A small image embedding model, trained from scratch.
Data: trained on made-up ball-and-stick molecule models, 195000 training examples.
Rows from block 3 of a small image embedding model, named by matrix and row number. Rows with one number belong to one channel. Each number is 50 + 15 x the weight over its row's rms, rounded and kept within 0 to 99. All counts start at 0.
After each channel's rows are labels from the 100 images, of 14976, where the channel reaches its highest value: "strongest on" is what is common among them. Only what is clearly more common there than usual is listed. The data: made-up ball-and-stick molecule models.
# convs0: first 3x3 conv (model.blocks.3.convs.0.weight, 272x272x3x3, each kernel summed), inputs 182-271
# convs1: second 3x3 conv (model.blocks.3.convs.1.weight, 272x272x3x3, transposed, each kernel summed), outputs 182-271

convs0.250:58 46 41 48 57 61 17 44 04 62 52 38 50 54 46 40 32 44 53 53 47 55 54 33 41 25 51 65 17 53 65 50 20 40 48 55 28 26 49 56 26 32 53 47 46 48 51 40 50 49 35 50 57 43 31 36 67 34 76 45 29 68 27 50 68 51 51 50 67 46 65 42 50 54 42 64 51 66 54 35 51 54 50 33 52 58 50 51 40 65
convs1.250:46 54 31 47 62 33 43 27 24 37 63 31 33 33 43 27 48 37 36 56 41 45 41 35 51 31 62 66 52 49 56 53 33 59 45 52 42 28 53 47 30 00 44 32 38 66 56 26 42 57 30 36 41 35 25 00 36 37 42 35 28 45 33 48 47 47 47 30 47 79 48 38 67 43 37 57 54 36 51 24 46 46 52 11 63 60 57 43 42 44
strongest on: space-filling

convs0.116:38 30 36 41 40 40 39 21 56 30 40 31 31 33 31 37 40 35 19 55 31 52 31 42 33 41 47 52 43 26 35 44 47 44 29 43 41 47 40 26 42 16 51 30 16 30 36 37 41 21 38 30 36 43 51 19 32 48 33 13 53 37 38 45 37 27 40 38 39 28 46 42 52 44 40 44 33 47 55 40 40 28 32 44 33 43 28 30 36 55
convs1.116:53 50 69 39 60 55 60 71 70 71 43 72 55 63 37 81 43 50 72 53 43 53 81 69 48 69 54 41 56 48 52 28 62 59 52 74 54 61 34 46 82 95 43 66 52 43 35 71 38 60 62 64 61 69 67 88 57 58 61 66 59 43 72 34 61 48 39 64 62 28 32 68 17 43 74 58 50 57 33 74 38 51 51 74 49 49 41 37 73 40
strongest on: small balls on sticks

convs0.241:58 48 45 42 38 61 27 35 48 47 57 32 29 33 35 44 28 26 25 64 37 70 38 39 39 24 59 79 30 32 53 43 22 39 52 50 39 45 42 26 25 18 34 35 30 43 38 39 42 13 48 27 36 24 37 20 33 40 64 26 56 44 41 48 53 38 39 26 35 30 52 42 33 46 54 43 25 63 49 38 41 37 55 37 45 42 50 35 34 59
convs1.241:50 55 41 31 54 43 47 22 51 32 32 42 36 38 37 30 40 49 54 19 33 17 24 53 35 59 43 30 53 47 57 39 57 54 20 38 40 40 48 23 41 27 30 54 33 67 48 43 25 60 27 39 32 35 54 31 60 45 49 31 40 28 30 40 51 24 34 42 56 67 33 23 37 43 32 64 42 38 31 30 24 45 36 39 67 57 37 28 27 25
strongest on: balls and sticks

convs0.163:49 31 42 50 58 53 21 16 31 49 47 42 34 40 45 30 29 42 34 42 42 47 45 40 28 30 42 65 00 47 53 52 27 40 35 37 34 40 48 46 22 13 35 45 30 57 53 60 54 45 09 31 60 43 37 17 55 39 76 28 29 44 32 51 62 41 52 43 58 44 49 34 38 54 32 62 46 73 42 36 46 58 41 24 37 45 48 45 45 51
convs1.163:57 75 32 48 80 62 50 47 37 65 33 53 40 44 37 53 55 32 61 35 35 27 70 48 36 47 77 63 66 58 71 45 47 59 29 59 49 34 51 50 41 36 10 60 30 64 60 40 46 87 45 36 28 34 46 34 39 50 35 38 18 45 52 48 47 25 52 46 39 60 23 51 54 65 49 55 75 46 25 21 42 61 44 42 60 67 36 38 57 13
strongest on: space-filling

convs0.178:48 44 40 52 37 50 19 41 48 35 53 34 37 37 36 37 20 38 24 53 40 58 26 21 47 15 55 64 50 26 46 49 23 54 49 42 21 44 43 20 37 28 43 41 31 40 43 31 44 14 41 29 45 35 41 23 29 56 49 29 56 39 30 47 50 39 41 36 36 36 58 58 44 44 38 40 18 63 56 41 46 27 42 43 46 46 50 38 30 54
convs1.178:24 44 63 26 51 19 59 32 55 52 39 63 38 47 30 56 59 53 51 39 25 47 57 62 39 63 25 31 42 28 38 24 62 40 38 51 58 47 29 23 61 59 45 52 32 44 27 62 19 49 50 59 42 50 56 58 54 45 43 33 43 39 50 24 35 32 22 57 56 48 52 31 53 17 49 61 25 19 45 54 21 20 44 52 50 57 37 15 59 47
strongest on: small balls on sticks; balls: five; balls: three

convs0.184:33 52 29 38 33 41 58 48 50 38 40 25 48 48 41 48 49 44 28 29 41 59 29 45 30 37 38 42 51 29 36 37 62 44 27 32 41 56 34 34 53 28 43 27 38 29 33 16 39 20 37 34 56 59 57 27 33 47 64 41 48 35 49 40 28 41 40 42 18 41 29 59 00 39 35 37 18 40 21 54 38 30 27 38 56 52 30 36 49 56
convs1.184:69 35 41 58 45 59 40 30 50 48 68 72 36 42 54 43 43 54 56 55 59 24 44 46 59 52 50 29 47 62 58 62 62 41 61 24 35 32 56 59 45 26 40 72 47 48 60 35 61 47 29 32 35 44 45 35 51 38 14 46 34 29 40 59 65 67 55 41 59 58 14 29 00 53 08 62 64 77 34 18 62 63 57 33 44 49 56 62 28 29
strongest on: balls and sticks

convs0.3:61 37 36 46 44 67 18 31 45 57 57 22 40 39 37 38 18 26 29 64 40 69 48 25 45 12 61 68 32 35 58 47 18 59 56 45 19 46 42 26 36 19 43 40 25 44 40 21 41 19 39 43 49 40 36 21 50 45 59 22 57 40 33 47 59 38 41 37 52 42 57 50 35 46 43 58 25 79 60 47 42 37 56 38 55 61 49 39 31 59
convs1.3:47 44 55 30 54 32 57 19 47 34 29 51 31 33 33 44 51 55 56 22 23 28 36 54 33 62 49 31 54 40 52 33 57 52 25 56 60 46 42 23 45 41 38 53 27 64 43 60 23 68 45 54 31 43 49 47 56 52 47 27 35 34 50 34 52 23 29 60 47 61 43 15 50 35 47 60 39 34 37 40 24 37 36 50 61 51 35 21 44 33
strongest on: balls and sticks